{"model": "self-supervised image encoder", "dataset": "analogue clock faces", "train_examples": 195000, "crop_scale_min": 0.4, "method": "simclr", "norm": "groupnorm", "stem": "deep", "projector_hidden": 512, "projector_out": 128, "init": "kaiming_normal", "beta1": 0.9, "gradient_centralization": true, "warmup_steps": 910}
Rows from block 10 of a small self-supervised image encoder, named by matrix and row number. Rows with one number belong to one channel. Each number is 128 + 32 x the weight over its row's rms, rounded and kept within 0 to 255. All counts start at 0.
After each channel's rows are labels from the 100 images, of 14848, where the channel reaches its highest value: "responds to" is what is common among them. Only what is clearly more common there than usual is listed. The data: analogue clock faces. In brackets: how many of the 100.
# sq0: squeeze pointwise conv (model.blocks.10.sq.0.weight, 72x160x1x1), inputs 0-79
# e10: expand pointwise conv (model.blocks.10.e1.0.weight, 144x72x1x1, transposed), outputs 0-71
# e30: expand 3x3 conv (model.blocks.10.e3.0.weight, 144x72x3x3, transposed, each kernel summed), outputs 0-71

sq0.4 [ 95  96 109 169 100 161 147 124 126  99 120 136 128  93  96 124 118 108 109 102 150 110 129 160  94 169 122  98 126 106 134 159 102 161 156 120 117 144 114 129 157 102  85  91 134  87 168 122  97 145 113 135 117 102 154 114 101 156 130 182  80 167 132 129 120 135 113  81 147 154 164 149 160  46 108  79 177  91  96 105]
e10.4 [ 83 224 116 123  72  96 138  76 139 101 132  99 106  44 151  95 120 154 144 147 183  59  91 151 141 116 156 106 174 117  77 137  93 122 156 117 108 102 109 149 124  90  93 154 127 133 132 100 121 101 194  76 142 110 130 100  75 107 142 118 145 194 184 109 119 153  96 136 139 103 165 126]
e30.4 [184 110 173 123  98 160 125 104 139  87 132 104 127 146  58 105 141 144 136 115  55 180  92 132 148 132 173 123 119  35  77 139 164 149 131 157  37 184 144 118 137 102 171 144 143 137  40  52  71 137 101  65 143 131 165 109 125 142  99  93 117 182 134 100 133 180 136 127 150  62 131  97]
responds to: dark face (100); hour 9 (30)

sq0.41 [133 110 122  81 110 172 132 155  66 130 169 165 123 114 123 131  80 124 108 118  74 164 142  98 120 145 114  79  89 101 144 138 122 109 102 145 118 185 114 100  67 146 154 142 158 181 111 101 107 117 146  95 102 120 135 142 114  92 149 104 164 119 131 158 114 130 117 140 148  81  37 146 187 140 126  76 112  82 122 112]
e10.41 [129  99 106 127 127 100 189 124 117 136 124 118  94 127 133  86 100 150 136 124 111 113 113 154 138 123 100 122 106 112 121  98  86  86 126 158 124 173  45 110 165 124 112 121  86 113 147  97  58 101 117 176  55 131 127 155 117 140  74 123  93 173 150  81 149 169 144 157 120  79 122  86]
e30.41 [169 101 174 111 167 167 112 134 168 173 142 118 130 162  97 141 195 150  91 163 176 147 127  93  90 124  59 119 193  87 108 172 143 118 102 112 141 146 115 168 197 181 152 119 101 144 107 151  87 135 125 104 118 115 173 160 162 163 163 141 174 183 132  99 156 177  97 141 154 156 118 129]
responds to: dark face (62); minute hand past 9 (44); minutes: 45 to 49 (44); minute hand past 2 (29)

sq0.43 [119 144 130 109  85 180 113  88 111 183 168 108  89 117 107 148 142 131 144 130 155 145 126 111 140 123 118 129 133 186 131 142 122 106 144  90 193  94 135 141 110 126 106 161 104 106 133 120 125 111  80 172 142 137 150 131 136 175 154  91 103 154 118 134 181 118 119 153 123  76  64 156  75 121 138 136 115 138 221  90]
e10.43 [203 144 142 117  83 150 135 137 118 107 164 105 201 144 144 157 153 133 132 117  68 166 124 130 166 166  80 119 148 108 142 149 172 107 183  77 159 130 175  90 111 180 121 115 113 168 150 167 126 141 173 154 147 162 117  79 163 158 126 138 166 125 128 139 101 109 137 100 128  84 140 136]
e30.43 [ 97 161 141 132 115 158 203 115 125 112 156 143 110 131 159 109 172  89 101 113  54 129 165  99  74 139 113 130 134 129  53 122 151 119 131 134 120 134  87 144 155  72  80 102 132 147 140 109 188  98 196 156 129 105 130  92 181 126 109 152  84 148 139 183 125  83 149 118 126  79 183 121]
responds to: dark face (94)

sq0.23 [156  99 167 159  96 117 119 100 173 125 103 144  70 129 196  90 146  72  93 166 149  91 112 130 119 121 146 158 105 122  76 214 160 144  77 136  80 146 150 163 167 118 120  40 145 153 146 168  99  86 119 154  67 155  98 203 152 179 159 106 102 135 140 140 131  87  82 115 171 211 171 111  99 176 162 145 121  70  92 127]
e10.23 [ 94 108 144 128 139 173 115 117  96 121 114 147 119 128 135 185 100 152  94 105 112 171 146 104 134  99 144 138 135 117 148  99 145 138 142  89 122  67 163 162 160 171 153 101 155 109 128 203 187 155  59 111 175 102  95 199 139 105  96  75 107  84  86 183 125 178 110 142 126 133 111 138]
e30.23 [123 111 124 114 137  81 128  94  91 154 126 112 108 119 153 115  91 122 118 153 169  99 197 149 152 194 132 122 122 233 177  85  82  89  97 102 232 105 121 130  97 122 127 111 135 106 129 170 238 120 100 152 117 181  92 141 165  98 120 104 127 114 129 158 145 152 112 143  96 150 128  95]
responds to: square case (89); dark face (77); numerals (57)

sq0.16 [ 96  96 111 194  63 107 126 163 154 176 170  57  68  87 165  85 152  77 144 112 182 148 107 138 136  42 207 131 162 130  86 163 113 142 122 159 119 106 112 154 136 113 147 127 120  88 132 119 120  84 118  92 138 125  77 106 117 188 206  75 105 143  62 128 134 107 112 151 111 140  96 204 137 202  90 153  95  90 155  86]
e10.16 [203 139 113 165  76 185 123 110 173 169 124  94 153 137 183  97 130 100 121 116 149 127 124 139 135 204 117 124 159 107 135 131 116 131 131 113 167  97 214 162 125 118 118 103 147 110 137 162 140 179 164 166 118 111 157 135 183 139 175  98 124 144 107 109 101  72 156 159 123 100 113 208]
e30.16 [ 41 122  95 134 134 175 165  88 131 105 104 170 154 144 125 119 137 126 126  99  77  46 179  97  84 113 110 172 141 101 110  70  92 133 141 111 128 149 112 109 148  86 128 144  99  70  99 127 210  91 141  91 114 121 149 122 133 163 113 128 118  82 144 143 159 192 163 184 148 105 151 113]
responds to: square case (73); numerals (53)

sq0.33 [121 112  86 153 141 103 171 132 111 115  90 110 156  96 126  86 122 142 119  68 149 160 155 102 152 186  98 101 143 104 129 136  85 119 123 149  85 173  75 154 132 115 128 138 107 139 130  84 148 119 185 115 141  79 103 126  86 138 140 111  84 125 122 108 151 167 114 128 142 134  89 162 146  89 132  94 160 123 146 137]
e10.33 [ 85 161 115 108  87 110 121 172 119 153 169 161  46 104 127 142 122  94 155 155 182  47 156 153 111 118 113 129 160 114  96 116  80 133 129 113 127 194  91 154 120 113 123 124 128  82 157 113  85  92 156 158 133 105 150 121 126  95 145 110  84 174 130  79 115 174 116 110 189 119  98 133]
e30.33 [183 111 166 131 142 181 102 156 149 148 139 112 148 157 105 151 134 159 172 117 106 198  82 157 159 100 120 110 155  36 110 188 139  92 132 122  79 179 183  96 206 110 157 141  87 141  78 117  65 136  75  60 157 111 161 119 110 155 173 119 144 145 108  95 155 171 115 134 152 102 104 110]
responds to: dark face (100); hour 3 (48)

sq0.70 [157  97 181  92 143 166 169  95 136 172 137 136 125 157 106 125 118 107 117 177 159 150 111 180 174 129 148 129 104 161 103  93 180  87 131 113 134  94 176 131 164 112 117 104 169 150 102 162 122 153 126 143 134 104 130 154 189 187  88 131 100 123 177 145 133 135 131 107  93 125 166 104  63 154 166  96 103  78  99 135]
e10.70 [105 134 142  93 110 151  90 105 186 128 103 146  92 167 156 163 143 164 103 128 130 188 103  90 145 140 142 110 140  97 187 207 143 130 131 117  94 100 151 174 105 169 136  94 148 136  85 172 119 147 117 111 199 102 112 123 106 122 135  70 173  86 108 188  96 147  81 134 109 156 112 186]
e30.70 [105  95 133  88 129 113 109 118 101 124 110 130  92 122 140  77  88 129 124 183 143 137 191 140 121 221 155 128 139 197 166 119 115 114  88 147 226 105 132 126 113 141 120 128 149 137 158 137 255 138 127 161 131 197 112 148 140 109 106 117 120 112 133 192 119 114 117 159 115 129 105 109]
responds to: hour 12 (27)

sq0.42 [111  99 147 109 123 163 169 170  65 161 159 124  99 128 128  95 150  94  90 137 166 140 142  76 140  90 136 140 122 103 108 137 139  96 129 191 123 134 134 146 131 143 118 156 142  81 112 127 129  60 126  97 106 161 134 132 134 119 174 172 138 161 108 101 149  91 131 183 139 168  96 149 150 210 113 135  87 144 173 113]
e10.42 [207 116 132  90  79 124 106 100 139 117  95 140 155  91 142 115 161 114 143 104  95 168  79 226 102 115 122 105 124 148  88 128 160 103 146 117 123  92 223 157 177 107  63 127 129 101 121 103  92 119 117 125  60 157 132 132 115 177 102 103  87 156 126 125 134 135 138 135 123  85  77 150]
e30.42 [ 79 100 117 155  68 144 200  53 132 106 137 168 148 144 111 152 141  77 111  81 142  93 147  82  62 107 141 168 176 161 115  44  66 158 139  96 104 127 113  99  93 131 121 143 174 114 155 144 198 143 114 171 126 123 119 136 161 107  73 136  95 181 153 138 140 170 201 178 131 159 205 128]
responds to: numerals (58)

sq0.68 [192 104 189  94 159 150 141  95 118 138 118 105 115 185 110  93 169  97 124 183 127  98 122 177 162 151 155 183 102 141  96 109 188 156 119  87 144 114 144 171 111 116 102 115 186 150 108 182 132  89 154 151 120 134  94 144 198 180  76 110 109  92 184  85 140 164 127 115 112 149 180 109 111 125 138 184  94  92 115 140]
e10.68 [126  77 117 141 194 200  91  95 102  75  76 111  93 138 114 202 100 138 108 155 120 127 132 117 156 112 113  81 131  86 169 122 150 167 146  66 110 141  83  90 148 130 115  89 126  91 122 188 166  85  90  71 136 154  98 194 103 164  97 106 106 126  98 196 139 148  81 130  87 152  92 104]
e30.68 [122  97 120 109 117 113 133 111 112 137 118 103 106 115 136 114 122 117 126 154 170 102 172 124 122 215 140 102 136 217 185 103  81 117 118 122 248  79 111 125 124 176 103 113 148 105 137 169 255 137  87 164 131 184  93 160 152 106 122 101 120 124 146 185 148 117 116 127 107 135 125 113]
responds to: dark face (80); four ticks (51)

sq0.13 [178 123 158 145 127 154 147  93 161 168  57 137 119 117 181 105 122 126  76 169  92 113  48 165 134  58 123 131  73 122 168 197 158 114 143 170 126  97 101 130 130 123 128 126 148 112 126 162 129 106 106 163  99 177  87 159 164 125  91 122  89 155 111 113 135  73 191 110  98 150 171 101 160 217 179 132  99 137 137  49]
e10.13 [123 118 107 123 132 120 132 111 107 138  94 160 113 132 145 130 166 125 116 115 103 132 189 157  70  91 177 161 105 141  98 152 196 110 131 139 126 113 174 115 226 167 121 107 108 112  71 151 148 140 114 106 124 119 153 157 115 138  86 111 112 116 118 244 108 149 134 135  75 147 132 114]
e30.13 [147 123  92  95 115  89 130 118 106 118 118 115 106  97 134 108  81 131 127 122 179 111 151 163 161 185 162 137  96 160 170 116 146 125 131 137 174 131 145  87 100 115 164 153 149 133 122 164 232 109 139 177 102 168  71 113 155  87  69 117 106 152  97 111 110 144 150 166 156 118 161 110]
responds to: four ticks (95)

sq0.44 [149 143 122 126  77 124 148  86 118 177 154 169 153 123  94 103  77 156 155  93 139 138 141 134 131 156  75 106 117  97  99  88 123 120 114  77 182 117 105 131 121 101 124 105 113 144 143  90 124 111  61 120 148 184 148 154 102 122 100 158 101 146 174 118 134 186  83 104 147 115 118  97  97 149 211 130 125 141 157 146]
e10.44 [ 80 141 164  55 116  73  69 137 147 104 178 114 126  81  81 129 155 137 112 150 108 139 125 150 135 123 146  96 131 134 128 118 120  95 141  76 103 122  90 107 164 116 170 104 143 153 154  71 109 109 100  98 146 164 131 132 123 186 133 130 171 121 133 180 154 169 107  88 138 174 121 123]
e30.44 [140 160 157 146 136 127 152 127 154 115 148 133 111 153 153 127 123 153  86 132  86 217 127 135 164  86 146 130  98  57  76 123 161 148 142 171  26 167 162 128 114  79 174 102 143 150 137  52  56 135 159 139 139 107 170  95 161 137 153 134 100 138 135 107 103  64 133 126 117 103  75 102]
responds to: dark face (86); hour 5 (51); hour 6 (39); minutes: 35 to 39 (25)

sq0.11 [141 127 121 140 106 179  91 124 149 151 112 142 102 131 141 135 108 182 132 114 101  65 159 105 101 169  65 151 139 167 128 127 124 122  98  72 121 158 129 154 107 118 162  85 118 120 113 136  77 162  67 119 163 147 182 164 120 123 155 115 109 119 123 136 193 138 139  84 118 102 125 139 123 159 180 105 150 120 116 180]
e10.11 [111 114 117 171  95 140 155 182 146 153 212 129 185 112  75 182 140 165 122 134  97 129  95 155 199 121 157 108 129 153  97  42 148 105 137 133 154 119   0 117 161 155 191 129 121 109 175 129 109  76 131 142 137  98  97 123  68  79 148 139 112  98 179 179 100 165 109 118 125 110 127 131]
e30.11 [201 158 148 158 174 132 169 144 113 134 159 167 115 142 165 135 158 112  93 160 169 107 166 102 114 157  86 154 119 113  41 134 152 153 103 114 146 131 105 201 140 127 118 121 146 150 140 119  80 125 156 161 117  66 173 109 171 151 164 199  80 151 129 135 121 144 135 104 163 111 165 148]
responds to: dark face (98); hour 7 (41); minute hand past 7 (29); minutes: 35 to 39 (29)

sq0.31 [176 176  68 117 127 107  88 175 122 105 163 140 143 128 111 151 118 120 182  88 127 157 139 108 119 120  91  92 183 123 101 143  78  95 123 110 125 104 119  97 155 131 151  92  86 129 204  83  83 118 127 130 176 106  94 112  81 115 167 121 171 104 156 164 109 125  87 103 110 149 114 128 102 100 142 140  65 135 113 124]
e10.31 [ 90 141 162 161  73 106  67 122  58 165  79 154 137 108 101 101  98 130 128 193 104 139 130 134  49  71 136  70 131 205  80  96 101 119 135 112 195 113 139 139 138  61 101 135 137 133 150 115 114 177 128 137 114 144 123 101 111 137 171 110  96 152 118 122 184  81 118 150 178  94  77 111]
e30.31 [177 118 115  91 111 128 108 149 146 149 139 125 109 109  93  76 166 151 128 106 181  89 114  99 103 101 182 128 133 107 162 156 159 160 123 128  28 165 174 120  65 133 209 182 160 121 126 132  20 120 122 185 150 152 133 103 169  84 163 114 132 162 138  96 115 134 182 113 120 184 129 156]
responds to: dark face (71); minute hand past 12 (32); minutes: 0 to 4 (32); minute hand past 6 (27)

sq0.39 [132  99 181 150 161 107 123 100 139 134 123 183  65 161 143 120 141 108 128 189 158 139 137 172 133  97 177  94 120 146  83 132 188 129 133 131 148 120 129 206 133  88 122 131 182 129  74 192 111 140 191 123  95 166 127 113 200 158  87 141  70  99 172 176 109 136 145 122 102 115 138 118  97  99 122 159 145 103 189  97]
e10.39 [126 152  98 138 153 154 145  60 134 148 147 154  97 123 182 148 127 114 115 118 164  73 102 131 140 130 146 147 133  94 104 168 116  82  84 172 133 120 167  98 117 114 115 145 165 109 106 186 190 120 143 116 150 151 156 161  97 185 114  84 156 155 117 127  97 207  90  73 122 113 160  88]
e30.39 [ 63 135 143 163  80 128 170 132 100 129  75 113 105 109 148  92  99  85 116 147 144 137 163 161 165 156  91 112 137 170 123  75  96 101  82 122 136  57  96 129 125 113  60  75  75 128 125  93 202  95 146 113 110 182  96 191 129 125  74 108 105  95 128  93 157 207 111 139 143 143 130 138]
responds to: numerals (95)

sq0.36 [ 54 123 119  92 175 145 119 139 151 138 132 192 156 119  80 164 103 117  67 107 160  57 128 136 146  72 104 125  87 178 136 109 120 123 151  39 134 118 181 128  96 168 116 146 140  99 137 114 121 145 134 173 103 113 154 192 124 136 132 145 146 173 118 152 138 138  23 146  86 101 107 189 122 125 118 140 136 132 124 166]
e10.36 [135 141 131 108 163 107 168 108 129  88 128  95 141 141 145 132 150 134 146 107 180  88  95 162 141  70 115 181 134 125 114 149 140 196 121 128  97  88  92 171 175 163 149 174  97 178  99  93  58 102 159  38 111 132 138 118  99 197  99 149 155 127 144 139 100 159  85  78 132 102 168  64]
e30.36 [123 136 152 148  82 109 147 156 154  91  83  88 115  81  90 117 186 100 104 149  95 131 109  82 104 143 134 104 145  84 146 107  65 186  43 128  95  99 138 180  48 189 113 103 137 100  96  88 137  71  91 111 160 151 101 137 133 110 105  85 127 145 151 124 136 141  88  61 113 170 106 142]
responds to: dark face (70); hour 1 (26)

sq0.9 [ 91 149 102 139  90 101 103 100 108 113 167 150 175 137 118 169  97  96 137 102 149  88 156 189  96 167 109 103 138 151 143  65 108 154 154  48 161  97 143 115 138 132 131  87  92 130 106 104 103 124  70 139 131 111 169 151 104 126 123 157 129  61 161 141  44 117 160 124 115 113 203 107 113  49 167 102 163 127  66 119]
e10.9 [ 90 123 149 131 100  59 144  90  71  97  99  69 131  82 122 116  68 108 127 170 124  94  89  85 131 141 172 128 142 128 122 114 135 131  95 107 103 140 149  94 152 107  98 162 105 144  77 115 160 128 161 116 163 132 102 141  81 187 111 152 190  98 137 141 146 131 141 133 103 156 202  99]
e30.9 [192 159 165 141 116  82  79 114 134 148 143  77 110  94 122 133 110 136  85 146 127 156  92 113 114 119 164 103 125  81 151 178 220 151 112 173  61 125  77  93  34 151 146  94 136 154 114 104  30 132 123 147  78 109 115 128 124 114  72 129 117 128 135 104 124  50 128 108 135 114 111 140]
responds to: dark face (99); hour 1 (46); minute hand past 4 (28); minutes: 20 to 24 (28)